config.yaml
image_size: 32
targets: ["water"]
activation: "quick_gelu"
parallel_block: false
drop_path: 0.15
mixing: "mixup"
init: "trunc_normal_002"
beta2: 0.95
lr: 0.0026
beta1: 0.95
shampoo_beta: 0.95
eps: 1e-08
grad_clip: 0.5
ema_decay: 0.99
weight_decay: 0.1
Rows from block 4 of a small image classifier, named by matrix and row number. Rows with one number belong to one neuron. Each number is 128 + 24 x the weight over its row's rms, rounded and kept within 0 to 255. All counts start at 0. Numbers have three digits each.
After each neuron's rows are labels from the 100 images, of 14976, where the neuron reaches its highest value: "top examples" is what is common among them. Only what is clearly more common there than usual is listed. The data: rendered landscapes of hills, water and sky. In brackets: how many of the 100, against the usual share in percent.
# fc1: MLP up (model.blocks.4.mlp.fc1.weight, 576x192), inputs 0-191
# fc2: MLP down (model.blocks.4.mlp.fc2.weight, 192x576, transposed), outputs 0-191

fc1.92:117153170148119150105103153118108125157126141159124110133116124122110143168151103077132132147130151124132122078154144092143101158158128131166120118107089138106109128125084099100125116091120163094165159158098155109136138140082095113143131154123111126116101115067161140134121110130169156154101130122140131126113094086133165165111156142119094130078112158124120139100124129119144097139069110115155134119124108124113045152107145136094111147139119122122116096167102086119136129107124094136075121139123108100099112089128116093081117139136098106130137114119076130124097122150154109110
fc2.92:126113113136097127163133109118109134120114122158154138137152135115137090163077122093102131158118122118085116128148135152122129092077135120144075135163133134157125104121106085119137133144121118075124125103188122104123135115136111134130064105108137107127158170175148151152136119164128126101088112117097108106124104146150141109141128132126123075143113145129143087098124126127134045154107135147146126108157094101083126156138133160143099131119077117155126121112132114112075149179171111111169125117126144137119133117114097116120149151175102134126103174162143125134154126128142153176
top examples: purple alien crags (59 vs 14.4); snowy peaks (33 vs 14.1)

fc1.80:158113142136093119113095108149178126100101116099139129115161155090074133102149117109057163090184156118138114116121116150129115114146111127083127159106123139120171118136161138137139118123133119164146147157112125159102107118137159142118137143127138150123104153090123108150137129128130109162131101136145168125134137121112129156116127099104170124090104174095173085136130162128107168120105136130093123125131172133098085128125116129168114132118138125091089180126097075127095150144176130167140172135164135154141112139115138115109152137146133146187127116107098154108119132091145103110
fc2.80:114132084095184094123161118079134158138098116117113128124132113091151110132137122137153097109149114105160164128128134115116154122108098113119106138116116146111093162057109121112147117133119121168145140115163117160128131124129142123104130118142127098141131165164112122165112172154129113118129065151105186154146140137174136095120113132161146144140120136170117108079130109113138101120094107139144139142155075079103079133117137154139145114131181156149140107114147089101160124108125126111136119100163137152111129102179119156126103096138127128145087146168126088133131106143110177138
top examples: overcast (54 vs 24.5); dark volcanic rock (37 vs 14)

fc1.337:120125143119129156155116086124140114140139150121123084121150166085116144144093122126122131119147157079147150092191065144163134123195101115151114153119123151050165136123134127116103090116125111135157141145118173125148141142089102139161139126117153156154132127074167129152162160119138122142061126078126157136126148117134133168105139167108098105098109139106144136163131135107123120128103108115126130088125098112129111118126168124103154129120113074123138140137132086154146131138147113137101091145178114145158153137133126129123141135143144158161127108166118132134113094149144163123
fc2.337:107143106134120152179156126131127128131122149114181132117179154130139140200079122122131144108129120123140135141130210183134080129035087140147100148103116142171128089122112129126122144114127138138153123118123171102113157169145110099154109108099106146112137132145149118153082153149145148108158111155102178116156127106150135102134124136169137114115112110151170114123142185124152090136123112123135093139138105107094090138131140158140144138105106112151122122124136086129088127135125126149160115127142122109129124124110118153139132148127119169150095163140136143134113115110129184132
top examples: dark volcanic rock (70 vs 14); sunset (64 vs 25.3); sun or moon in view (35 vs 8.6)

fc1.371:150119139154135135101091155126125159115100108097112156162116091090140135123114107116139164135146092146148062118141130176116130125174159138145116116132128109157169170139157149133129139066080119153098178181096132100146126155115125136114127129124135120134126122133126114131058129134123116185098149147132137130125129128100112174107096143122161132138096127131120099133119102128154133139142121166125186140130096125166136094151117104072121163113109107145120144116146091136131134126134140134130157122100121136124101123111176137123101149099113148069156100079134148088089095143133122154
fc2.371:166115124109124173112110164111150140149147130135094135132156126128116162116114137145103128131152134109099157105152122135084110100149094143112157100075139156118149105084131107133117148105100103095107140124087139099117139179091118104163108126115159126137110106097123117157177132116125123156104165147158114105193135136137125141100148123133109151126106158081105134130108159135108161109125144109178126123113187150108157135141130115144114105159156090096120154113109119162094144101123149132131134122155148127153155144125156088104086170099074128145105102088087129101133109086103156129
top examples: clouds (99 vs 61.5); water (79 vs 44.3); overcast (61 vs 24.5)

fc1.137:140118123127123156146129138132146140142119129158146064120136140153113109159160149109123095123158107168133152142125110112102100133157064123138152138133076123148111137113099051128114101159165116100141167121132132115163111167133111079096103106113119122102151100126158146094090145121176108107143147158110111131109124132142129135138148131091159135153144117119135115180158126146087102125121114115152138143155106117106111124137116179140130090093112121129153170073139096091149125140120136085149136135117128145129104109166117122107139087175153133141079083145108112117126073109092135131
fc2.137:161166138133095137032152159162141100129113126182114103156113129134142144098116135132151139155145149127119152114156153185152157174064123152114173132115125130151092149104154165128116108130157136106144097113159113131112093097135098165166124170131167096114147134133091127135130158145088144109152137123118074088144131126116161139118121136155097119136143098144132128123110129099167146124157111116137107166092139144131144133118091107076118108123147107172147096151113138158118140118119112142135134150122127111113148119141136092156150131131098168102166134136113117124155120089099136102
top examples: noon (71 vs 25.3); water (71 vs 44.3); dark volcanic rock (33 vs 14)

fc1.167:144122117122112161129134131133172114143128127147116074140130139143138095145156153127124113149153115169132161132116092125085098134165076126108141146135072121135104132118088036125120091155151143112127159149121107091152084159160126096102115129125131117112135091148117148089105137124178115118141132128098107123092122152141172155148120163087157158146157127134126110182168126141093090137134108098144136137125101112086105135113137171155136115090132131129135174104145093092139114155111114102140124156106136151127134104151135107117156078147134140137099089140115132135107083101107138135
fc2.167:158138130163091139072125158164107112126119102167101110133102114136130129084121159152165122116128143119121151126177146181157148146080134136152166118126122127152089138120159164128107096146151153111171107109142127152129107120109116152169134159104156095088148104107101106133110163144070143109131160111117085091152125107118157132106120137158082105111144088135130127129115124113176142124150119144131124169093130144131185121110084109093133115121146084153176108142121133161115120120098109128116146123170128109128156134145123084162166124149111140127182117119119123137163128118111132097
top examples: noon (82 vs 25.3)

fc1.81:118172131103148152152088167101106145140151127106162129139118127127133151101134177127132114115132113146125140115134124106131136144185141124148091203102092149114150121083093114100120120123122106109140132158123153097151197093116113133138099122143120134115135125141173152110162124124179101120118092129086182117107140158123126146132115110156104122105086165132128167157099114118106101127134066083149128115123121144134075168118127116108138130136116125094085125146164113127108103149135112118095167123155125145135120130144075113086100110129128090129132100155123118123100108127184116106
fc2.81:135133185103100144136156118119135127089113117145125157128134082119166113129147143118134153148097122145105155109117104114128133149069105112095087140132098120115117141097113135147102122147124106091103136109173083131109116086146175140162109112134165112132134149153147175138124125148085118116128117140127098116149099152147105147140088100140158121123127158153143131132149136137129061129126121153109144153106085108099126165089085111112145104081144131161126046135115107135132183136102134117135130122103120144089112133127133149101169133117140127177126090150133089124127086113095170120
top examples: purple alien crags (65 vs 14.4); overcast (65 vs 24.5)

fc1.375:149132136112134125184169140147143140112158133138132119114120122164097137118178149120145134153114124132102163185110105144127150151170087118122096147108079083115101097109153089166135097147147120133144138161154132121095103105142117136093093119130095144129148154126177152112134167107108147147134170118123160081130127135148152093138127109090146138131101143135180138170156122110154092109124098096135134142139147117131109139112081122157099156103106102101118131143155074098106153159158148159155116133117116146104090105081125127133144154139111139133103082143173141135088102127114128158
fc2.375:148143188068099098101138131160151149117111124144147116124149156155107139132075167183054121142101121167118141106109102162128142136196159149112179119142139136122175126103106124151076179159140121089112163086096138131173106130084109104168118128101112123120111112114141126122142124115116108173083101115150124123086112113135120168153148101109139145120125135136106143108123153133112120089097125133123147124148124112113115134175073133122153119134128126100138149145125141159114122123112142121137115132131133097125111181116126148148152108122145106125122116101094125110110142084137114139
top examples: water (99 vs 44.3); purple alien crags (42 vs 14.4)

fc1.237:095089151165168128100146110105149127139121096086152138139078107158140130134127093110144125148156169118117139137134082130117147136153142131102135114166110118105076109092097134165128068123111131109144109103140100180097119112132127138166095118140169082146174121115147133134124122118088148106153184114123169145141108117177141081120132095131147143149122161142113126091136121136099121154153164116132155135151112105117144086124147160114111128109153194108152154106124140124097171138147169125126154146141088147103162121103145132098143173123118123152132159149135131154113138155119121105
fc2.237:117127096120144095153126135104110117177123099109139107127138091173145169078109150127131166128139142109123128146130139105135128126194148096087181193116139129127174134112143115122136097120159174118108144107160158149133148143113130079085152141125151187138089128086061128117141099096136177129116162145146116105113072171138105132133145149108115142151117137133151114139144142119146144126121149097135098114135111115132135121133137130157133117180106151143124157184162117108134124126152119108108156126157138169150111159142168119099108140147143120119126111106127135138131088145119128080
top examples: sunset (75 vs 25.3)

fc1.34:159136119112108161178127126168165125116112116160101079128139147163105099143165155114117110160150120158130159121150130124116112121158075123124149139119089134144121129143086056112114119133131108142115202152142123095154088147152108106129104137123118119102154105164117155089092176140177109141103110142113108149105129119149150172133134152099168115140137129117144105170132067160129127093104126091144150162118116141126108141116119143134120115125099116132166145098140120093169116129095126106129124136112133111146098144158117124125142115139138107116093069116122131118110075091096158138
fc2.34:165166157160085138080129162128117141172140121144138072112100114141160116133158131158174127132137134128128163156142127178151132156075112146132177140149122124108098162136167142134121128177174137122178091103121158157133127117117128160152146164125161106126125135130104111149100145155110146116152140129114086091125111127090132117132148118138112146115169082149140125127147161111160126140159113140137097147120109145150135102134097155090118127100133109145191116132147134154115116124104084118121136149131123083116158139161134086147156127144112192103146136155123125149150132091095151101
top examples: noon (74 vs 25.3); water (73 vs 44.3); dark volcanic rock (33 vs 14)

fc1.97:106152165171147143110134109111145114124107132170132117158125106113136130107138112131141175134144111135133072150139136154129106111175162121146082110130138111161167126123153140143111113092106113149103140169126111096142153147134135119110072130153102102138117115167112122111138136162123131177142161115098115135129152113073081151112062128091102161137127117137093120104124116123094151173138132178106159141104131093108120117192165108108138140132079155154114111111143085117149129155145121124173150165105152137132116076108161131122142124122098167107157115132153130120146100129142099147
fc2.97:167128116099133123139124182133136153143130144153126142145146126134099135158110149149133113114131138130146142125145132137149130128200078122124150153103133151092147095117126087132105125082158145152134156129102125117114156148139136110164126132139145181125141099109136112149212127118101180139137140163120151090143126140140119137126134105138150120111146152055101141125121128107136120106125139112178096126104139139125117117120141156105138088109141106146093153127140164134054144137119129139107148136159151173151147148104136116060078154109119131123088117048119152132124098119130118132
top examples: overcast (81 vs 24.5); water (72 vs 44.3)

fc1.480:113146154185128116110142108134122069117119131173184144130125149157134127134085098140119130116130154108154131140134113143154110138134144125160161107130114108115186081121143114164122122131108134125142151128123119110124144123100131151143111138103170103142141144139160091123151111111045081121143175099174124140118109069129155107114131102128122124086132108124130128109113163119074151166133136138105082126129163073090144121128115165119142116101122162124140122115145136170110147131137157123150131135160085117123130129092113111132132159154147169126168105169123150097122169138149109081
fc2.480:132160131070120093148198182118128115146127135141110112139111145122117158114129137149139108161123153124105144142122159126215115157203131134112163195139170126132139103135100094073137086133127166117142102113142155132113135092127156117122140175114097131138100124147099124118157107100092205151150143169120101112101133144136109104128129135123133154141113147120158150135132161147148122089094153095126139124132106095101114130131179110131152153153123130137114141128158143106147111138121114119139145116138087160143118099138143170101121117158126095126105136104126139108133123125141125115
top examples: night (73 vs 24.8); snowy peaks (48 vs 14.1)

fc1.322:164140143121124094152082106144152107078125160102125147138135136090105133096103117164124100109150144119160102104134107126139109146100077152103139143140183126134154090146173141165121135147140139184123139133130121134112119090126156116124111132137142132118118121125109136134118095129098136195157127128127099128115141126126142143109146112098174130075107162098148119114139121131102157099126094130105162140152169171094127105154109145152156120143112113086128171096116113102102189166143127153135170107151166140127118172114158127110132129131138176141113115103080158085102145143116165139
fc2.322:143120091106201109145150094118113129114135131131136107107144132091113097100095105084155110125139113118137151160132141110108135132038133140136139134124128142135074144081141139120130144152103099132122140135158112175114125123153141109127108110125161089096119177120110168143118168144100111114143097120132173165170126135138146121150082159177133126117132132162131135066114119146144150154138081146161155149169079117112105145120087143114128098128162158126137098141137115106170132109126120123131127110152143140126155130139124132117128113128123138164107204149169105154109148120139129122
top examples: overcast (53 vs 24.5); dark volcanic rock (48 vs 14)

fc1.130:104146123139133148170104147077087115130131125122136152132130128097095159139134131144150133144161125113128122129127138088124128131153124143148099168102108123156133107129108121108157106123111148127116163194152152082158179095107129132124100116150122137099155130127161128111124115163174086154130122144110149099122133111135155147147125100106125139097092164126134141164132119148126115145125108073170114128153103144125065164124123121077106132131136161090103138145166084093125141125143100157090160114104102152085125097101119129096099124151103090142110092148117111095067093161164121131
fc2.130:126127169133109159140144143081139142138126126184118134127135102116159116150152129137134122172110157142092170125112114127109124140091110123129087129137101138102100148109140095121114161148112098099085113117168108110131096122163128119157148136140145073144150163158167172168085126152103119132122102128122103121136112151158099131152137126145137115113131173172118132116161125137149052158116145173119147139128091102114118172107079137119122119093158133169133062136131093133150154145100127093138135113145134119062128143136156129148163122140162113160138111136121117129151097110132172121
top examples: purple alien crags (74 vs 14.4); overcast (69 vs 24.5)

fc1.415:148111124153105084091119148140133143117144110120128156100139143121119148118147138141087125116157165146165126123135125138120103112105130144123124114143038139163105134128123098102155087125131163148109116113118115076123140148106137168139109154114135112150164140153148128115104078088133111116127096146112093125167123164159109161099119157184145137138105131138126166142148209105131079138157112145131106129166155116103096130151139135110118135120170132122126124107152122176090120144132110151140131106114132166088159102120171166134103093158124120143126074120086143099111129123143092147
fc2.415:155145095157152150113137102126128127142140117116115109163132127097154165132125100126092173138145131143081103127125109086111122144138128124113102109135148185100146136077123132139159198160142105137105108112115134133104136158129145137108190150153101150102111162098164092126149114125152126125131107136144139095136112153094110108116164098124129115130141091139155131133127098137105122150158121131131111092130049108088156156150128117157116159130130137172130150129089122083145144108086148100117066161153088112128134118144076134121107125131129096141147137112141115174123074153142156128
top examples: clouds (98 vs 61.5); overcast (94 vs 24.5)

fc1.260:123144162164147147108151130163189127099149168118143135155096109160135111056147115098102112180168164126133108126111162117100124140068134149149162112124142102125146132127135153113141121114095124139180154137176135143134101088124126103128113136132131094142128135145146117150148129156128146152131154153164102119136110133130156172153148141061120135144106180123120149101149130099140161114114144130112097121152159142132135148143107116149106176156127145079117142118139115085146168149127134116119167102105138128109118170081160122141095153171107149132127128110114144090117100149162109139
fc2.260:136109106143180132135151093118112136113142143133144097123099176119161156106137120091139130134138127145096124127099127067123151107147211123138112151113090131147108117114137114106097168125141107108120144126169131153163103101114118087117059094133101147101119136125103165148164142110156154108158139108162139155103090140140133134128107122098152146177125150124135106128126140094173102103102109112123106105215112117165093112139122181146119087124124100122111120151141112138117152136160150108090155097129160135108101127123139125118112112177131127141127156113120126145139152141150122154
top examples: night (66 vs 24.8); purple alien crags (43 vs 14.4)

fc1.400:133139111121120124106105122102156150102141138151155139151115140158141084099177164140150087128144119095191166121140147082184119176139134153183150132111121109131150085100124130146145116134134115113125119137116095129157164111089151106133090105102139103126113178119138151087122088088096134138139183131118123109161127115153093075154133126145106136116117133133112133140105115160101129110118120113146120123116201097105100098147106113136141111107150123095094125112112144132124175126142155111147160123139111115107138138106094092135146095152169159147168140132124121114098179148129146140
fc2.400:127161142116080128143191162114115118131096114107114111135111160160110142093133113123111142169106087141093144164122162131156138131114161152132163148145125106136175148156113089140107128141129138119179166107130140113142126086140151098133142165137134114140102090098075126153092131134118162115147150160134088124080114138134138177167082132139147149156169113115146130115102113121167128113112116135140132146101167142120097177120141132078167095159109117123082100143159129152127132128092120121092147110122134108159139094148177141120109140128078118151107145098132154140129138135155137091
top examples: noon (73 vs 25.3); terraced slopes (62 vs 14.2)

fc1.526:180170142131134103183071117113148101114131147128122142154129141084106090122119113175114103132103111095166111103096103111168111133132083148119126135168186113093171100137130148145123104143150130162121146174119100143127125108143136122127105130149120124107104106140093142166114089148109112153142145122134089095128133115105157131117147102127174115091123148117138108131116143125079133119139092138135178125157184167116093113148108142146176109127097121100126127113127127144097171151139121142141150109153157134158132135126167116123127129115136154150133090117104155106085167154087156157
fc2.526:128113122096188116149149121125140148123141117116151114124161095096118107112107110101159084137145136137142157139148141140102118118019119143147135134129123144127102148077168146135090145151093125160132132127143125154123144127142150114147143132126165104098112149136132165136096167171096099119114088125142154132171136122141168136138091146152137098080141113150133143068128122135119153166136087146167156123142108128111117157118075138099136093123137154128141112149161110133158126102104096137142141098146139120099162112149131136113145104121117136164118181167177115138101124124169138112
top examples: dark volcanic rock (77 vs 14); overcast (70 vs 24.5)

fc1.24:095139152124124108162161111116165134100106175140120100085107131158121121141157160133147098111101152130126141159136136172139144116185105146122150121148108122085129068120140105124108100160130081104129141131163124131142127128107085098138100098104154128112138134084146152119125123110155153102139149113145142106151128133174136054144135124129139156133114137141137174121122123108118100074114165101180147100130180132112127127122090113130176154105123111103115137091135149143101150135097128138178111167149096086120130130100087105139144090117145159126172117126133104123107127122088151147
fc2.24:172116132088105110125165122110136157143063125149163142132087125134083149097114121135108160110099093163129127107145133122154164141071157127121171146146147125115148173107123128128121105134139151092162138113115128125122120121132126096131123100120130130136146110063135099148071116124086165127109140120131109118121117104146146145074129098124122130149138119116107126108129078126124145106091122135113138131104164110190150137175112136096158075159103125110159094177145154147112122161117140091113116102109185130131103137149143110121121100126078150129108142101149112119121138105155079123
top examples: sunset (89 vs 25.3); terraced slopes (35 vs 14.2)

fc1.129:117116185146161107139145084088107127147136100115178187147087107169121118144135103109110143121176165134078157159097084125133161114152126135125131119154096098135095093079127141130122092108117125103136121075157123151100101090082116132156104109143157106136137118078161147131158134108108183130140154088119143123121106137151127083119136090148121143109145136118153116101160134126116128127108131121117145156156111116121176095070130161154102120091109160103115117130117156115106122151143157149134127130149092150114144085107131120096148159139140136137149150125120132164129129144115108122
fc2.129:137137118136147107136139121135100140190136096140136105160120131146129181113140123144110166126142142143111141153159118107160140145088150106120173174087137139137185129110138125119110082092141190111067091109138147157110155148129107088093147123109156157157124105090078109129078095102122173089125153125153112133121060158141134101100146120099109142180133108124114108140126131131131158134130154101101104125128129116192148108143133115120163118152112147116125178170130117107131122120138109105101142146151126173132095159143165105100136140148115107130116144136114126135146138126125139127
top examples: snowy peaks (43 vs 14.1)

fc1.360:113125051145138157156132077118143130130121129135162121148054109142171096088132148114101095132091147097144132141116128104155095146158125136095138103135111091133172118123140108106100166106131115140172160148153099146106148111125165101101125148157104106137126137143130161108152081104137092120093164137083111080122124097111127150123128115097146171119119110132166136113076083152146096121148122153157157123102185139111170129120123144155119144130128148137105119118149109127104153149155150146154172163099128133134128133117140149130104139114136123165120113134172131111139164105158133115
fc2.360:119127110096122112117166169093138136120109110152143127123100113152150147070087150138106133176125102112120147146149165126173108156255141120124120137115151127133174133132087115132103133143154154088120174133160150111114144099125145123114111177121124137133097115121102106145152099097075165121148138171161119103115119138157104148116104109105145142096144150117133147136131115129114141107100149112151126125127135113128094122150117124114122120134145108161124140128154132116118172135141151099111146114164121135160140107153140133107087126155138100102098140093114107117135120130130132109
top examples: water: dry (85 vs 55.7); purple alien crags (44 vs 14.4); snowy peaks (32 vs 14.1)

fc1.233:144133122113110154156133128165151107113123113155104079123130137151120086157163162133118117138156139161146152139134077104086110139164079126128136135122076122150121145123087044102115101154137126125142185130145109086154093136179119099124102119112142115086147093153143147089121153137203098111126124152106122144093124140134157149148117152083158141155129118125138099187132096141116126121139122102138153145110118125087112143120121162133116121103143117127153154119136088094159107137114105099123135161120132120138133117171113110128160110161135114134110079119110141121107101096095139130
fc2.233:169151155184095133087125157135127126143119115164129104143102138163125129097121128140166115137121127100135170136165150165173145142075115152132171157138132123134087151129172160145103107157159164133173091123136145155136111127117123158172148164126152111115120117129097112156094149125101144130147162128147072084117122110123146134110143148143104121090157077162129110110144140106160130132146102120150110168112108133159154103121082126103127114106133093140204115133130139159113136117090114143118122140147124085111147141142152106158138113132125171107171128154134132143152122106098160100
top examples: noon (99 vs 25.3)

fc1.486:141157119135121143133123124127075174113094155115076090174173129107090124140142143136158129091081076116127116123114158152148135139136118146150078109111138134163178114152151124089112146128126131152111192146136114124108148126134123123119160152101084148116149154141127104136071133107149152134128101131097107151125124107104146151116117158127158124152153131117166119154128139109155084138114085155135132133140075079130091120136108130120122133167108080156115108118126139122132126138073123109158124146082149132133095153142099141134163140128154099129077081101101120128131144128166130165
fc2.486:132092128155127163088118090128098147136160120119136106115158114102148106123093104133144127157101116149130121136146079150083095111076117117117153080154157141169110138150163145155151144157142122135085045102075154111135130146142142136142181126152104112123130116120122103094104131119119057099124095129128108144118144123117133121137155152142129148164138108152122124163158176134123170145139088134131078134165091138107156117151166128183117127153140152127147110130131101120152127104144099130145132142124087130093126131130113102191111126108107153159134141144137162138108126118130113118
top examples: water (100 vs 44.3); sunset (69 vs 25.3)

fc1.171:110136120150102166168092123068099083167118171136155110133144113121072140123123146156118135124175118148121119110160144098138159131183118135172114136116079104151142126140140089135177092133121145134124139147145180101142149104084124104142154130137117126099130114130136132136145129106159110109115145096089192096153120111150134145162110167128104146077118107157121157129147133148114093165128107147128116097136110137116089161141145134063145107100146161140077145123144096124122109091174158125115134105119104151125126117110098114120117118138126113150111148122136124116095116176139131098
fc2.171:121155151148115118130148144093099126103112105178135135123137108132145108145103127151136134149111156127107149114108113149139113156134085106096083137103136145117117095109097095080079126106127114111079130094182128114140109168140138096131117123077111086150121134168148139153078117155119115104134107158107127094139134159126107122144137127156153101086126112147136115148173172135132076127112132166120117158114096130121112162111137127120147143119112152167148097105125110138138176151086113103124098109160092103081148118091131160151192098138146111137090122139143094139161106128108168134
top examples: dark volcanic rock (52 vs 14)

fc1.439:101161140118146169154102157091119142136131109132161132132121130097116150125138142123138133135157121125109116123118143074120115140168125137145086174089117136125139116109090121111126122106124138109128141176139148089152190088124114132135101120156130132098128117134162135109143120147184110147137097147101163108099120141135144142132125093121122133099064170126116143149117109131110111122118082064159124117147111142135060181112123112101120127142137152085093127160161093109123135124133086145085165138126125133086120112127102126094094114144118107133140090149115109090065103142177116133
fc2.439:133111182123113151130150131094136127129112126149117149128140094118164120131151110131147110171103151148098172121120125126128149139049097128103097133142086128119108157119130108143130134151111094105096105123159091134124114104158152133144144142144156087129154170151168183146106147167090126133116112116121098112145111147145111135130117108146135093113123169166112133123148133132156055141125130161124133146134082110096132181095073123113126102075148135166139061149137099137137151121108136098150142115129132141083108144133153138120164143138137134146128096146134090122154106106113179132
top examples: purple alien crags (93 vs 14.4); overcast (73 vs 24.5)

fc1.527:117147118116116126188130122108119093112108146125135086106132159092097138158097137136131097112115140100150120099163093138170136115182117110157130169118134121045171107120111144136120112150133102108166144136099170116140155150080091131110148118117127154112101129095154116139158135135137113089067129099117159087123140135139140157119114167114090128094104114110145133148128143119131123141118077102146121072131113101116082137144164125121199115116123097146137117168131064129109125119168103114109112159163121127160159130131137142134132122118124139143121119153128146127088107145137159117
fc2.527:107134130157125168165129152121132141137114141130147132120173152125134129179104116115139118135143146121144158115133160177127073133026065138134095124089118126134124080111110124116095152102110144131123132117147149133112134164169097075163122115114109136129136120121151132166087135148131103112153078111131161123138114108122119101136124111163116091091119119152138142129140166100133084128120126157121102114133096146076096145116128151105132146087105125141126105118133095144111148132102107132169118106146127116106146116113101142155143161133124158146090155159155093134136121061123173150
top examples: dark volcanic rock (66 vs 14); sunset (58 vs 25.3); sun or moon in view (31 vs 8.6)

fc1.245:116139077123108126144125136105104124124086156152156120160119089143153116120159122118126154141126131113147104131101140133112124097155175096122090133132170117131149123138147090152139105107115114153103099160144153114152166091119123101104103159125132105143128185146089141090169122135102152161159135112095119146163169090117121123144058150101106159109102117128110138077123147144109161177115137167097111114130141136126126117166117116087133137130089160159162080135156124111119140150152128124150134157091165107081145083142141140156136180109130146147108106127164137097149139140148131141
fc2.245:153142119157148158136122135171166128114146094118154098142139086144127130122126141146129159118105119124135136110146159137179157119144130091130136174158119121107153149131133115132079088118139160120123138141149126137059164120151152099142144139122131173103125098110117120128095132098100167163118119166112105121149113132143084144098099126137119101135131172045121148140139100128152146124128157140144135140149133174114085090148163146099096113136115120112054131060122162118100153142125162147109135110132161150169128131103125146080120145152137113113110134080151108129105107124130118143
top examples: night (62 vs 24.8); desert dunes (58 vs 14.5)

fc1.268:109133121143111153193088133081098093114106165128124122125146134105064143139108117138140119143162126110156112111148144095138122105168128131151107179105109102138147096122092105124150104129095152118131128193139153076150160102103121127126130094151103127106147127117127136135117126149174115129110117136087184094121141117123146144139118143123107144075099161144129134150136132120122109142132097110155129100140095137100070167122138140072132118129138150100110153158150093098123137120146114156111147116093122120123146106064129127118090120127117115140100108124132133086066100179147119144
fc2.268:101138133149105136132125143099142157119115125166151122115167113106135099149128138131136124135120156136094180125126119142108103137056092123134086115114102169127090123098144105095122145131123107132086146096165124122141128159149117121156137133104159113110136133153165156189054106161110127148150080118106136132127112135142116137161117132155134107111133152168122151127166164141144063166119135176136124124139102131103102150101116128124129109094151140172118085128141104157138152142101117104122126095138130090048144114123143142138182119140162133166104143129125103155120120113130168121
top examples: dark volcanic rock (38 vs 14); purple alien crags (36 vs 14.4)

fc1.55:142126110123108159128134143117151112128133141134118063123138141137139090182160151122144100140175142171131155142136098113083106142142076109115138145135064130144108149117089065119139100144146112110156171112124133106176103154152143095123111118125142105099157076138132150085089143138177116112171127150086123131103127153139148148143128144099166129159163119145139112181164114136101112136137138101141161146112115139096117129116130188146124127106142141131144160102122096118145120122110128092113131149122127148131151110156120126135164069172154108149109097138098135117104092107111136133
fc2.55:155130130149104134072118149164144137147115118188104123140086147142101148097112102138146127130134111089141181111161158170173154155077133162122168147124155120161091149125136136129094087132122175131161085111143117143092096123125132128162118167128152127108136116126089118140098149136080131112143177128133071088127128106134185125117128150120090112110152098127120099121124132122157135126144113115134113178103139112136167125117076106089106120116121095150165114131132146140124133135116097151110114127137150116115154141168136097172130102144105163126172141131140126132174120115099143103
top examples: noon (93 vs 25.3)

fc1.411:128120118126109146100145102126100158103095133157120141176122132099142102144178130113150127122134139110136112108188180094132121143186157104167110105110145127135104137128142115112132101080086170076142156113139135167138079107115105114121154144074138123170172092117120120113156092146119185121083112165135152123143091137123096143151078131125136150145159146157146138108122126168166131136110147105101117153105109115117125129124120100142125162147125116169073158142111130118127109098092122113131110104100107098109116137131123089166163167119163142117126141122123164115115122145118121152
fc2.411:092132129106101109164128152091108112121135148156159181143097094150153169122121092097182152141133139120124102121096110112144175126204102108180072108134124100136114112115122155152162117122120182116123139147148102126100177108126130142124122133123128126111135142129133175150157124139103119138083146164122130121119119137146108110175149124111153072108088088170165143113132112156139125145080152144145095140177095124098152140102111110156130099140140137158080123132120105128139111178140117130138154141148111143137138133115112140105167126128136123121124175134082152124123125161141134110
top examples: purple alien crags (53 vs 14.4); snowy peaks (39 vs 14.1)

fc1.243:151155114138135138133113127139087165132103150109095107185176121104088121134152143125161131091088088121116121140114159157151144139146135128156062115099155120166171116160146132087113153126128122151127204142128098137120129128130126120117160144120090134126130168122127099139082128112165151151114101133103109146115136095097145149111125152142158117153133122106158121174122123126150097126092084168110142134123082100157107122136104128118131122176115083164123106126123129135133133143085130104144114127097151136140092173155100145138164138122175105126073094106103116143150155121148142151
fc2.243:136108147147126181100124096126096144135162139110126110121138118095177105108116094144147123161096106161124121139144085124099092115081129113108146098153132116157116148157172165153170161146126142142092080113073165122130139153128155146138179131149106125130122128146128107094083129114127059092141110121121116154123127137107135130133172133128121162170142126156130122162163164131128169138127111136147080146161107143114159117170158133181112134154115162120135131145127103113147117099164098146141151151112078144130141128125131126181112140102097145157151157118133166128110157135138098121
top examples: water (100 vs 44.3); sunset (80 vs 25.3)

fc1.396:111150117130107154180107144099115099114118156115132136131150146103055153145101119130119110146148137110159096105147124112166138107179113141147122179083108123124156099114104113106145113134138153129128134192116178094144150112091108138102147116158104153114140135104153124129124133137172117121099117139107199091120144127141147148149114132109098140081083157119142142146143137099134092124141110118140119095133086123097074175117134129088140119143130140096105140157149097106132155122156124151093149115118111107126136102083139124112119126126111110140106113106118131097063081169153118123
fc2.396:119138136150108141144138129079132141129098129158144114099171123111127110170127131136136148136128170133094172108118115138110096139037096130145097119123105146120107122089132093097121161115121110132099117103162124111140118155149116101164134123103125110124152141175157128188043123158110118148143080117105149119129121133125118114145138134160132107111129149173123144128163165120154056153129124182122142130142098133091096142119128132113129128089140130163113095128134088150130155136101103116141127103137137112064145118114127135155174117140141128144103132133148100141120124102141186128
top examples: dark volcanic rock (54 vs 14)